{"arch": "dit", "model": "text-conditioned image flow-matching model", "dataset": "cartoon faces", "train_examples": 101725, "image_size": 48, "horizontal_flip": false, "conditioning": "text", "objective": "flow_matching", "cond_dim": 256, "tokenizer": "char", "vocab_size": 27, "text_encoder_width": 320, "text_encoder_layers": 6, "text_encoder_norm": "rmsnorm", "text_encoder_norm_position": "pre", "text_encoder_activation": "silu", "text_encoder_mlp_ratio": 3, "text_encoder_head_dim": 48, "text_encoder_fused_qkv": true, "text_encoder_bias": "all", "text_encoder_qk_norm": true, "text_encoder_parallel_block": false, "text_encoder_dropout": 0.05, "text_encoder_inner_norm": false, "text_encoder_positions": "learned", "cond_dropout": 0.1, "logit_normal_time": false, "norm": "layernorm", "hidden_act": "squared_relu", "head_dim": 64, "fused_qkv": true, "qk_norm": false, "inner_norm": false, "moe": "expert_choice", "num_experts": 16, "moe_every": 1, "expert_mlp_ratio": 0.5, "experts_per_token": 2, "shared_expert": true, "patch_size": [6, 6], "layers": 14, "width": 192, "positions": "learned", "residual_init": "none", "optimizer": "normuon", "muon_scale": "match_rms_adamw", "learning_rate": 0.0021, "momentum": 0.9, "nesterov": true, "orthogonalizer": "newton_schulz_5", "adamw_lr_other_params": 0.0021, "max_grad_norm": 1.0, "gradient_centralization": true, "max_steps": 2200, "batch_size": 64, "epochs": 1.4, "lr_schedule": "cosine", "final_lr_fraction": 0, "warmup_steps": 110, "weight_decay": 0.4, "adamw_weight_decay_other_params": 0}
Rows from block 5 of the denoiser of a small text-conditioned image flow-matching model, named by matrix and row number. Rows with one number within an expert belong to one neuron, the router's apart. Each number is 500 + 25 x the weight over its row's rms, rounded and kept within 0 to 999. All counts start at 0. Numbers have three digits each.
After each expert's rows are labels from the 100 images, of 14976 (inputs lightly noised), where the router gives the expert most weight on average: "peak on" is the class under the peak; "top examples" is what is common among them. Only what is clearly more common there than usual is listed. The data: cartoon faces. In brackets: how many of the 100.
# router: router (model.blocks.5.mlp.router.weight, 16x192, trained with AdamW), inputs 0-63
# up: expert up (model.blocks.5.mlp.up, 16x96x192), inputs 0-63
# down: expert down (model.blocks.5.mlp.down, 16x192x96, transposed), outputs 0-63

# expert 12
router.12:499505516495518502481492531499509500485519513512497532469522505481510517503516523540508506510478526529515510513513501532484509456496491467490494549509491490468510506488476554517521514496540487
up.0:504507505474527526518520500557499503524481466519476525533511464511453477460504514445564491539480513509517484501509532426550501488521485505475522503511482517488510500486510535499496455534486485
down.0:499476499515474524488482520451480504544503476493483487491532470527479493483509509500461441545502524493501501506497490503525501535548478521481514480517543476480483525491505489494473516489533462
up.1:507536475493546521506465516536493534523521482491495501516536493504520526516479498479518522474514521514478555466544504504500496452467479499471524534532503514509524477492494523519494481525502492
down.1:499534518515583523520548519480470491479488515443483512517496474492489518529493500518504503487505522523492524537538508523494546519542530480475478485479519522471513520486507501555478505455476508
up.2:551474511440491471493503516489512495490490545522470502514478481513515521495497483500474485521516496537488504524502514503520463466529490515495543507526516503515506562548486542496556520492507523
down.2:492520505496507515479486489480507501502444496517508439475466474522517475475505502492527472453535533562457481517493520519487515509496526541504531485498486515530499446506509497495492507512497496
up.3:553501474523532482491440435527521477487479474499500483479505520528513492526445495520504543510453435498482520504494481515457512517525517444534500519527398497491514466530525485484489483499498475
down.3:507464529506512496515489478506510561521502537494478504505485482481514476484489501469492490493498538493527521533524459494429495484494480465462505501485439469483525523530520515519457494475482527
up.4:500526514536485509465490533497501511503500497549469509486525477505530513467559514504487540488489521528502500511525516516493514498490442521470475520490500485469490496487496467487499500499523533
down.4:485453529441488527525557469531477505494510497492497555474502500486499473469463512482478445504471487482548487507510475487511470483460474498490497451496478490500484523515502519486482473501513570
up.5:467542529488532524501509482517460531528498515507500500494512498486528540520506517489499530467475477507496536534533518493483521489537484532434506477494499486499500509464485524510531486524488467
down.5:498536511518513539495494437503521527521496519538528538493466529517492492492540509491525515507439483519488491469520503516540472506489518525565506502504475502513501473477491487472509488496514499
up.6:524489492470547544543486491502491557484506512499470512479487504535551455479489469522492514506490528470509561520477479515501458513454504505515498512514472481506456475523527466483536501518486464
down.6:528504481515513552464509499515502463503501477494454484551537489473466516466500493519550529555460510521485486511492511477501517553448489472486467496510528434504491521476468481476506484509446528
up.7:508510482515501460524510511531483479526514480490490540489502504464481513539534507512488446497503506487529468518507482569441510497495466512531460510509490445493515516524507480490468468487494491
down.7:474518498507503470530508524496516515505495509514454516527479475539493501508457542530571530491502502479526535486513513512469520493498448513521439478471504535488502492555509473556532560514506500
up.8:477494499518486489483480495529514482481480489480516572507499495502490498474514561557505494513469500519481504505515477483480549449500502503525518525517477480517536470450487530481478469518465510
down.8:525503492510478476488488542523546488487517512493485492460455491494495540514538492492509515550499497511487487452500511505510471533486506514508533528469505539533480472538509522523529510451474472
up.9:531518565499507502473512477465535520488504479525486512487486439489500513517515482511475476492533457504522468474491520522475484517532494496476485519495500497453480523503514486464508484481513489
down.9:500487456472493517521477548528477521510514442508541500496494481505541496509522511500545505478474502508508471541503504495490503481469518508437505525498483524515468529503497515505508482517494511
up.10:508540495478519501496520504506494499469509502510521487499478479483494511502455495533485433501501550514500469483489485529515511475494499526493512515506487497519488502489496503456481518499519480
down.10:448520490503521509465473511512457521537477504507510527498488481489499462491551538501554487500478530515534552459518549520533497468523499450478519487490496494481476521499476489491502506513497528
up.11:492497496504511483458525510482504453518548497501457497506520526477465516521530531503481487441491488419481506492531537495536498497534522510496476508526505479489490541477543484497512501513524474
down.11:483479495487487469522489468537521513443469454526473492487504497479535506474498451523524494486496502552474488490511447479559516502494510538519485489514552471548455482507455476494495496503529469
peak on: skin (38); hair (32)
top examples: teal face (37); red hair (34)

# expert 10
router.10:518468519507502482526549465527466524533465498500471467519473495518513533444507480483541458490509452485478488542512475477513485459493479528457511508497509489537473491518500491512474485519469533
up.0:506481514521482454520512488492506511515488476475510501486438453505514513509546513525501455483519471492475483478476483510492501481486531505491524468435492472487502519515527507538525498457496517
down.0:503482521506545480477519527460468514537565476466482485510522488484473499478466487533503516452512493517504492522505514502460485522513500499455493541555471538500497469487461506537482483448482495
up.1:535476530522522453464510493507518460524492541509468462496492497498525501472494474511514466481496446490515537473493521533495505499482527508516466486548530472496487521518537481521482500465539519
down.1:516535498470477534517486491493513521542489499523512474517507506479482487521472460513496474478475535497514555541506465516521470457502474503469548501490549473490472455471543485472501507492533517
up.2:514496470486519490445510513532479451535505524483476489486516525540529535495524468494494457503502525510474431475500508501464508530510481501474532497485471495484475470502514527459502505513502483
down.2:431494508526542507509506497506493527494485518487497511523472497543520456471512547478535516424510481476465549484504445488476481489544487520520486486481537509483481529490501501474508495537509469
up.3:490433521489512528430493451525505510509483519509485487474508487505477512520510489501494476433540528482508505464496514519506504499503468502489511521503507522523469492527511491484514520539522532
down.3:457504481496490480565456520519485521505521508506555480477499520497490543467493481491469467515492512459492562489471487464488450499490475526510478477507489534476577446456485513486481487509560500
up.4:519497512478500507501458510491440523458471528560493525542432467487495467500505498513443516501484506474508523453519519505511494507491482496479511493510493462485521474482498520463511494488481500
down.4:462496460512511507509491491488538507505511473540555514545482461473500503522523503525521531504480493475444540446487492484486484492517494497489496488516469526495528456496480509485497540570500451
up.5:506480553516477492498455497534501522493506469479496559490527530481506482520464460498498507509515493454524490535520515483472502522519534467438446554535502527486516496490497490487508485477511473
down.5:507448492487530471504513513463485486465479539493483499513529518542504503495526543488498485453562488520506503451530489540491517472507537500506506471476484494529550455511544478499469527514502486
up.6:527513469469512460555515479502528503469490443473494540499474490471524516511509513514513451498515528484484479468546511490549506483492495524492500512501493455483542498500503537481493489528479495
down.6:533478496513482436510501493506493520487553457461514459493508489521516492525496483509478582489515538541527520505552509524557503486496500474543505492496519545495537488517482543482506538525521505
up.7:481471532515497461499537514503469515453523488509495525481514468494509525530487512491508505495532514496491491489492472507489492525480490483498459443533525487488532474496520501539486473484560538
down.7:501468506494510514506517541477501475482502473462490486463525519470510517480482526534484471472505501491510504512522528514493510471506521527515517556412539485545486511469480458498494507555465531
up.8:495494451515493500463512489501508478511481495565472497542504492512524551501474506509521486503490512485537529493517558527492497492446519485528461493510503465512467494520477492512515504477488488
down.8:506527477536493459475488463502503493470522516487449536481435484488509492498498479538508474467523524454517559503503465487508499536541496488514553501543501480508534495487514501490551524492489506
up.9:503493492509497540491545497507479497485517504498494515528479500525456538486527524508474464505534481495521537490512468511501515534548509475524453484481507491506490481487519483479508467520502446
down.9:489507496457507477490496535436495488461485531521479488507461554522492534493483471459450495566493486489500518497480522493503476528515516520492483517514497527490492489525507502479482458498510474
up.10:540494519495499505532503482482489458518518551550520512518467520537468528524478537499489505487468517553512512484487529475515421506465517532499500462479455507512504516540449510467458555511497507
down.10:502521540502493485547493524459503489516480499490523503495472503521521485474474536493482498529553550528475475473493533467479506511521439488491487467471472496474503504510496447528535470483478469
up.11:499506517507477458524475524472483474548493490511482509466481500508495502486502537431540519471483454450525502493497533454491518501500518530478500497449503533472503505518510456531493522505527485
down.11:449553497496495486475530540505505521463470508506493512478490454564501477537463453512485482495505509475494487524501506481490496489478445506522542464505484511507520535487511487538468504508496525
peak on: clothes (46); hair (30)
top examples: beard (42)

# expert 6
router.6:461543482540497496484465542506471512514494520477500479499521498500476496495510501471496481471478496511443512468496478523467514499476500456514484496488498508474523506524535520516518481539531472
up.0:535496499504504468450497541504499468510499566512489509508510530509510508476490514498485514492509526554478500474515493507508520480507507470509492494514462508465524525513445506519560488547481480
down.0:473484454492488474489501491507524502527504456456499518509487496515476509506527530513498528487542518470514542537546529524502501476498485550482482506518491490484497493528499543521481489514439488
up.1:509516510524509493480513532499496500529485540439473492494531495502560508497467499502502516438507520469514497525559512508525514488501540515501530472492503476506503488546519484495521529494534479
down.1:471469522510460500475491518492470494508484486489504514510457477540461487506531524524518543503552476564489509510560551489507502474494514523483464493505502497540510533543484502512500540515528504
up.2:484489523431545504524473458521540501463517486493465511509517483490499497493464497503498504498548523526551481425520463486506511499512505542522468511471511475470538517457443552530529496490520533
down.2:499507526523540550490491498461481498471490506502460498511513430512514486533531490499500510496546512476480468538510533452490524510442482512519515485528503520512509491492545520509512518523500502
up.3:503515522476491543484523468493523520474533520494541500480513463554491501532485505489499520524523462515464499524446486509470488499513501502498514465477463444547545480504503491477465488500457481
down.3:516526496492488485490487484488472523519520505503477461485455468507497554539435526508532482505474508510495498530500480505494442495521508473521479488498435503536494496561532493523560481455481488
up.4:485475492507491502526534532525509493490475534512503525488496511498525473539549527475445517480454553475508487507542449465521528477463545483475546519536511434509518487522522513473533484463451503
down.4:505488507501497545495538482524536486520485470542484539509517476519465482485474525496523528499484505492476513481479489493495460476526506499483496500522505497501484523524487473491500474520491503
up.5:489505538537487528527495472565483474496508515487508542494501513517573502483489472481533497472545486487511462467479521513502508502497499489473507456535484485517469542506541471498526500507526516
down.5:469445502484481508523493477483525522477505475502493477479509509421494528496471491502514493469496494487484465531490511496517487552524507518480490478495497484442491497511490491501512516531468471
up.6:500539469514475521528521488509492496510500531441552528542481482506483462484467493518505516514478509512529478454485495517537517510534500490518503507525447485508537554506496517465552543511489497
down.6:494477477499472502474477529518500503527538544493481476483487488504474494500556480516484505496490517458522453503467473479479466527511499513545488462456509478484499479497543492497536509486499507
up.7:483553499488463519509514487534545529470456492484526470508503524497524514522458518492502486540495527525472464521503475501536520525531508515511519542541469477508497502479452500463515508498525494
down.7:516494501508455538468520474472431499473535491513532512516508531495517504541553515505490500543513526475548528477503519480518488490528506474520534458497524508473535506481524487519480481500496481
up.8:521501521527543488504501562534534519470483528525526534520466485464516472431532495456507510531499540543464543486523479508485498484474473557471488479494490523494516511489501470487493527533516523
down.8:485450511469538494509527473522493489464480501533536524492528514497522487475482474471499482525504497533554500455538485479471489547487462464494468484523453465482500520481449459521508486464506535
up.9:507496483522484506554516482503503505478528505461512465531473506519497517500459528521525491528510565523496529529457486489501499495491480483554500498529486451472543490498462520487478514527521522
down.9:515538539510499485433479515492504553457490496525480524490494500475463521527527501530465520503509490491511491591459506521504511471495481532531512511460486457573537492471496503476506510538515514
up.10:500503546500473513463469496467533474552449450540514492512482495544511505479464513529476485483477480462491511484521484482508511507509530521470476493529515507561499515493507488491482472522510447
down.10:525515506502524477517512509546523513515509489528517556497457519502491510481467536523479479481498470548536492471494478482519521479515479522534461462493528495458474495488495536562504475470526513
up.11:501499508488536490466467518491491517518474505537469464442512525513530510508544487501466510504504469532463493513496545484518511492462519513462453505506550477486496488539507504527510460533478507
down.11:487522497502558507511567521461531520487476516527497508520531513490526485478438488502515501496497497477481507522498499539525518464459499498462479475494535501508473517511504521498575493512516505
peak on: skin (54)
top examples: orange face (43); pink face (32)

# expert 2
router.2:476498466499458523543482450530499458456510499531505490483496505524486506459504516486488504468501474510507488502541508499474472507492492540500484475517489459505442499482504462499531467534479504
up.0:489505491550514485512484514488492519514507568455510508535507531511496500469540493510542501512476513566517541439497548540532504520483502482526534525516543457556484461498476545514509518490502510
down.0:503510511502501436517484474505473483491492465515518520516445539520519566497493460527542494504484469497499528458502493450497522518491462473477491534488492528496501497498520508495496510520509462
up.1:482539517502500529471531472474513496514475470503523481460543494481457554521494526525538476466517479487494414505470511521465505519501458529514480494522522481502456479536507479520472504479471492
down.1:492475520507466478569512507489499449492503489500503514496531489522500457458463498478503477474541468492501501523501507498519478485467502542490485441523527517493494536491450507484502484498445545
up.2:535505463466503510487449489491509519471526482545476497474497527489510507515542447503471500467506538494525517480477465497503493470504490498503498469460470493487511500483485506521533492502490479
down.2:522488470516494487506485570498484477527501534532533519529517474466514478540521505493489511478532476509486487507492470500524467496490486506496463507483511520538488476486495473503503471502510508
up.3:487438520515501496539525496522492472491486520505450493515489504521468541488476474488503457544509468530523522543521475501527477473483485519500517537493487501511545467504511483468485460505518486
down.3:493475512511511495458511501499482475503495533510472510469492508520523524493479478487497493461461532468481490496523485529464523494578526491482508483511497498520495532480522469515525531548474518
up.4:517513525479459472535431500533494477500487482480549521515526558549494464489491448493501556493508510531509493493508551520498490502497515489472517483501480496502477548542486486512506476483474500
down.4:493527460480472453517498498460498521524487468495559448522546532475492526531508511501502447484507479464518532501461449511461492488476511503486495535489508503467505465534520498488505512526504529
up.5:470516565508505503502510501452514512484481496508529498518510486482513492521517522430477497530497517468524510511480468513524525470459456503464518517476462514527493524471530548486447497505493509
down.5:498522487517554506510469453522474475479520471494540516483488518516467540469486462547477491471528482515471513501510514417498501502450517434489492489526520510532522534488475517514526521554537516
up.6:527557530449475485484492506481502481518481527512491506527482488508444482505492517473517536481499505527531505557462531485492516528451475536517519527486452493505462460501468502467496541505492482
down.6:477516495482498471464513533505491483493531483523527450523531528517508439490503500512515539539494480489528460489525544542492487508502501521460484569527530450518540503511506498523542522505507511
up.7:493510552480478502518541487487513498445497488453521445467543476513488483463490509531462546478506540486522504494502492502520483502494508498473490462510482478542493514498531521524494481536522492
down.7:480504504479474522490506506486546526472535487541532513496546541488490537502493468530484527518510518519514502559534464498440501491521490493517506470471516517517499477528526468527504509544525475
up.8:515495464488491531484492513491472546479495481510494507461489491494507528435489473520500489518515513525516526508512507494562509517490435538537486493481559505513510447491504480508510537509500517
down.8:495456495515410522458532503525498494531519555474508484485495494492525473493480540529480497522541460480514456486494481515484473536430507466547499479538517500494523510503465468450525534495515490
up.9:503492457515500501539474505504519508509494462498500505496500478514508502509493468524521548486487500566484495508477480498483495455534528451501464497523520503462465496473500446519509460507492521
down.9:564521464516493520504513503505498476511513495528518534465486499556512523487519491439515476523511518465494512431486491466512514497488457510530500547510466503499503474512537481459517491521504470
up.10:475516519507530497522496433505530490483531502504494523493509474496500470511523501486478502493520498511461504527453495497451486551505496545533501488542504480502467482489481457499553461466489530
down.10:473508495562532497506512502512481510499454483506541481521478471508509493500490533489500512485494514480517536535497532521496496488496527492511481491578501492475505537521524518510458517433477526
up.11:516506529473504488499499477484541499544526496493508464484509522526464542489500497470505549490490510519511472473544465522503522473507489527462539479464472518489523514478481498477435450516480490
down.11:496541494493525505533510484484510531507484514501496527467484566468528500551501516518511528470483478485528491484516511537541464470471501453528518494493508473481520482518420519508521522474521487
peak on: skin (60)
top examples: teal face (48)

# expert 1
router.1:482525545488503507530502488495492521449537453486501448546484490533537481464534507502523512510475485498484526545444490470513464540523465523524537505494519481515488486517534505500488518468499511
up.0:512527518491516518514513482500531487460501499544484514498466511496499496458491519483523520519525525508481471535487503534492489539495469490516504496488418510527530497468466481516489533484483476
down.0:522551526499486518538506545512510479532496526494489489488541487520502509583530502470502480493507434533476485461479491486519567485496483502481510501491511477451512512507451504470504513540528503
up.1:496540501498480491487525432487514458463507504483495502443516454523508492497496497521513487536513493507492480455534513528490527504431504515567495486474482487495473474526498501498534507515482518
down.1:516542513510534508530506433509476495545483513462484485454496518472526533513485512495480498460516476470512509472466483474470513521560492508544503491494499498500553483537454496495489503473493522
up.2:461468493491504508473510511516520499529511480523493504462541476517479562493497535531496493507478521517493492487502494514502525511508486524558507451503472475518487493490474461513495493504532469
down.2:532486461490484470505490513477525506525488473500443517517479495517521514526518473524474502489523479496464520520499470477498484497520507469521464463481484532472524528517569525520510483470529501
up.3:493511528507490531529464485474491523473504556519460489494497532513524479506485553465475530497442498530567491502524499559498520530533506538484535473513519526538482498511502507497491470481479534
down.3:536473464489515506463510498520500481519487525505496491495497486555472521488509484519489533511485528509520484549504501480481530498497489517516473513494513487481574517517572491528473497592501481
up.4:505534482505528488489517508499491509465520486493513525500541486490478530503526518517487537457481489507543495492516502493530489485513518475514453498512514495506523503538483519474509525498534480
down.4:478462522487492492506507520514462503531521516458459461451497494462484491508475465510488494509503533514530537492472489478436480535514521504480473476511492503461537493507523474499509549469495543
up.5:503520458551465564473491484512541537429505517500480510471499467503501465505451523505505506486525481492524487470504513531515488500515460498518516486512477537491485509460517463494505495483480488
down.5:488508501478461539515543499408523474554490508495501501504446484463494479503490480516477452522512488495484484482500525501511481487473472471484469508562501549516562513485519512492529491484509514
up.6:476486502471510524496545538518491509510482472569493495462532481477461525490464523519533530490523531509534516452526479501514541474477495504480500507477476489469482504467509518512534499489516492
down.6:558495502476474497478507503479483504506518499453413522502513517480492501479455497493498505515513508478501519470521508514511517436454501534453491458498485463517500488522505516490506453484487544
up.7:544464534489495494475514511477441504499520515494490478496470467491504508515501501504500463494489507465495485476498463474500512493513530547535524520513520497516451521505482490500482474537488507
down.7:535470482463503535490455474498497458514493493490526486525529550460472468472468504485484538507498494527489485475562460543492527492497503547494495490453496496472489485527432478556499487513496492
up.8:500513500532492525456504503497524465496513454498498480479535479506509489494514465490514473439542480504531462482507501478475474463484526473467479512531489511510511522509516513510486414500501534
down.8:493484489569494519519487561511489470447499469506523534520489514515512492475503484505481494507483513490510500516501543476471501520552537485499449520500511501503485507504550506498526521490493489
up.9:516489513488520488518562471470488501542524508498479491485473508499491495543450507534514501535526536506487501468492469471520527507512504481528474465476488457465525496520491476509452527541451467
down.9:498522438492485497526514482463476509493527497532493462482469490503542495520468535519507507450466513549472514508510500486504455506491454488475490463466519540483478511549491478500532475471450515
up.10:476476518458538558494497468475538513506506545502482495502462471514491536469510484490509536474491499464530501451554476535506490521494467498455495490540511502533519536429503462502439475517536472
down.10:535479479478481503512514484505502502494468466521496529529496531506506503519501507487498510494469524475527497485557466512504512453489502503541542491529502507503500501551508519472489451482506539
up.11:470526498499502496498523519483489500509505504483495525508518541501496507504480485477500493537524539550522510450460492512521522507524524501486484505539484480504467509492494470464491436483551493
down.11:506523517497483508482532495532499505483488529497506526536406508448501499507505526470494476468481497490486461513481523502517478528497535474501483481455459517521499474503475483528519497537507533
peak on: backdrop (97)
top examples: green face (34)

# expert 0
router.0:522484462523507531491541502511520514489514518513539484511518518493520499530475488507518518525495447520503489484471507484486471538498513484498548542505507466476482461450490487476456480480519491
up.0:465523466539450518510494508548491491513511501459487517500522447526482489525526482507502534538501485522484522525496534493519507469520537461514516489488506494493485476514485515458504502522533515
down.0:517542524535468502456493490488498479516539474554523532469442499520509532501508550494484523509476470505540517518479536513521473513503461519457527529468444464501530534523504481476506541453496520
up.1:462485502497460499513468508495514480521465501482524503474552533471510505476510494519460478500526540502526473443501478494495470561487515490468492528494535471498519503528515493468521500489531486
down.1:475464536473479461517505495516505502495491509495518498515556563566508524491451522474525508487468509517483503541499536491510518473529479518507512470484481498506467506509487498507521473488459506
up.2:498478494489478490524545537491482481515532476472514481448487469513490454491503487482470498514550453499519515525489501477491441515477495447525494538492503516498481494552486484502489511518512522
down.2:494458477452516489460452475525470502511476516522488480496464512478511504469484492426518508497524483477523499493442539496505513552508508505490437503515510507515434524483486554486506479488472482
up.3:550513465467525460461502514512505487453486525502422476465501463486503523546512457511497507518507555496519467503503477511491518502460552540498537493461454542519535479519497504508520567487497485
down.3:539518514499505464537459524468552506520479507458535487493479495502485492486548429523493487495543505478496505509536487527469435472498466523501506477519461441509526460498548559489505484526518503
up.4:526490521492481465508512501518488500503521468475487505471519520528492505511570513506485490498518523523497468502513442491514505489523505518490483509520504515503518502516525525470450494490465448
down.4:525513513533451514513487501489499520505529503514475508478508499482516542498469521490515523461489502506482467524481475537505460507488479489450553513483510524467540469507505459519481483522485505
up.5:486496535491515506481510501501496521493506479475508502520486476485517479503500552492509542459513475497528518501521453490533493480449471509512479524496463467523534487467464535504517486492462479
down.5:529540496542531462519482494509495500446476519487489479513500507483501540469498517500521477487496507522478461492479503489506466487503490497525496468476492498515477519547505472502526469540548482
up.6:481482494505521537496503474495530505547480497490510545518517471506499508528512486505486497489478492483469528499498477491478464551531486504476533526539541499490475490487505467476512470521527466
down.6:535543531484515484472547466468510464537516469481540511497510471460492444532497513492510470504472458519497499480460479553538496486514506496529521515468518477509460546521488508507520490496507489
up.7:496529492442442514460535476487529449497513533499522507514498522485498490494478545508508493547519468507442509479462501517488499532525510469549489509498557499497489476509493477515460531481543486
down.7:476466474533532530530543505547476521491534498458506508498497528494484491539469471539482480493512479459509512493542512500521565492561474474496509508512524448457518538484505538521520450504503499
up.8:491468523527469510505478454460485495488463467481500489496516493489482500539493475559504517492494478493521534490519486554497491552514518468494437512476498483439523484467546518475516536493551508
down.8:476485497485551537477493490533497473453502528466535485486508505484514451513483534505503485492466476498490475478471535556512461526470518498477504531501517508476509492492502490506487558438525481
up.9:523465524523469487534479443502484514498522473458510504546495495511498504486494515508495535482520481495516550542515524492502487476499519492501504520491502520499479487470530526527500513478531481
down.9:515488503472458523494514535518488502503475516473486504502493501509509499533493478494508520543492500513513481543450514514501499497492483496510493493480476555507481545522484561517504560518516454
up.10:542525477506526493523476469495495505471504511502509505491538496490439510505497507496514491448454489526510465510531484525505535533484482496497436468482505473516493511486488482486534496556495482
down.10:525489515520569473510475489489481503502445471525525469512486487504530484493475556533493489496507503479479524490524507465481495484496508460506474498457496479558487544536516474489502524460558493
up.11:486508503462491504493488510477487518460492446502543475487493479488499481504495504485506510519512493525525475483507477481448527508533504478515479512469488507514491551553573465507487489529530480
down.11:521485463503504532427467504518487508515500475550507489531498490523462529461495468512489472513481501477532459481471498439520476547485505516506496478496541518487508525527504491472537514504535470
peak on: hair (85)
top examples: blue hair (90); hat: no hat (90); beard (42)

# expert 13
router.13:479476491503494531528476512461487516537519490517500500547511483496524472527550448521499521525505477458482524543486502441490486501523494477526497506498510526533508480486524482473477481496488499
up.0:543486483490512506477505475477517516513509493522499479528475528474486463477503532547469514528500519496521525501531483481542545503517525494483496536477500497506530537508497514488480523504494507
down.0:462465502487503482531492496485476545454459520489471486508539498503480486477491487491534508449527532446522487503522514504524415473473481528505481553479503467523500467458500519457523572501535510
up.1:499541458467466472485501497504514511495508484511477458501491511500495495500462481522503507493500484469532480475506482531542506510525448499528498501517464530546477507482520489528514487472504510
down.1:463541531494505511517522512524497485478553488509470496536506504440470535516519535472525497529493524528499478501488522503466492525490491462491484491505517531527478499498533517516540491491492509
up.2:471514497469525460515495552497506503509474509568513468537498469499489498494526520520493436453528458555521533532513505509476513545468519492561503473463503493505492477476470473488446477508443505
down.2:548504504477517554527544483500538487495503524478483493504528503499530451484549467516497431507492484542475525490497502501530524450491496492492537525539516511522512487502525509494516484485503525
up.3:510486509500434498502460501504489457504479485505445516505479499492522517500462510532521528501494507503510506459540452478471511514494538463500524476501523530476557535469467488453501524511505492
down.3:494484487504521484480477494545468504473472469487533508576511490474471469533449466498474534557483485524502468498432474472493503518495529538489481484504540522508505460537515494488452481519489526
up.4:478510481505512502485513483511468474517552457523570504475486514518493512490508510493505511508526474521500539501485468499480487488501511521506506495544465497511455480446542505502478508499489430
down.4:512503520528460506507506522516466510529479472461508524506483510489501486480523477499516510502453466514500515512514482516507514536483538460521490491473500483470481494501485534523552485456548475
up.5:545523468523534521470499473522502497532501522470510517542500506476507508454503505495504508480492506518479482500514557516480484497515451514513515462517493487482497528490501518477484501563495519
down.5:470485505543487507498500491456489501530484508510504500448506528486487447518521501471480479468510468514436495488486510528529465492502530478516504505509513509513504484487523489512507460532473554
up.6:461511511484500508484501437487491462515491458517471508483527480496497532483507493495499489503481477518496476531495512512502543510478515484507474522502525487514456530545502484544510502479513476
down.6:491527510487529502470542503492478512513483494484515502511457486506497548481477484507519529535538521481488467546500507534518505441555484461485533514564544491522523528514521513499505474501497503
up.7:506487489511521488505448493475502475521475464493484519494509501471444465495515486550506531524462526505510516491489504495523479504488498493496436511472511513486507498509490552487503531477537499
down.7:491525485472535517488487475533475477474499464543504455541484465472561531484491505474530454501477539448506501491477498515494452516500537473527501486418531510475505486513499535499522469505474467
up.8:518483458530476482566507474496503466499524450494472501537458513497470473486498505452493508483537483524528463506492478513510449500490490481485543496503512499531486522489458561506474483543517502
down.8:537512498462508496509526504492507517510459456470523540506518505512510524506492482469535527554500502487452495451477519491515497503500523477511511534518485512520476486548514503525546527520511537
up.9:548481557541561523515498479492517507472565493516469530503475518496488521552492482488483498524481519518502516536474484541520471464491478501491499471475487493505524504499473501513512499535454481
down.9:434494451490504506512490474482522490500490481503484529543500533441521515459457465474493487484544500494527497524524498531477505442515435530476467507496573482525505486480506509544483454500509497
up.10:470542518517477480490534515482488503508503509512464507490473512501475501566511503503473459547481481499524522510538505527531536526516551544469527504514490510482482507506485473472486514453553454
down.10:502502523546535480502499475507483496497477519496498498496483520513499481506515485496523473519465497484487489490498466497511505487516496538562533481501512482471482529478494484484494470497480504
up.11:498512532489516489437421493514477491501478516479508476494524518481469500486472508503486476483530513532509494421548522489446517508505486524526483473500495511494526540483475472461484447509512500
down.11:506534498471473515449515480448497487485444491489495493481524496532499493447486484506509507495484523542516494511467466522538521510518522530488506544477461521505521469471514500501532524498500539
peak on: backdrop (100)
top examples: a mohawk (26)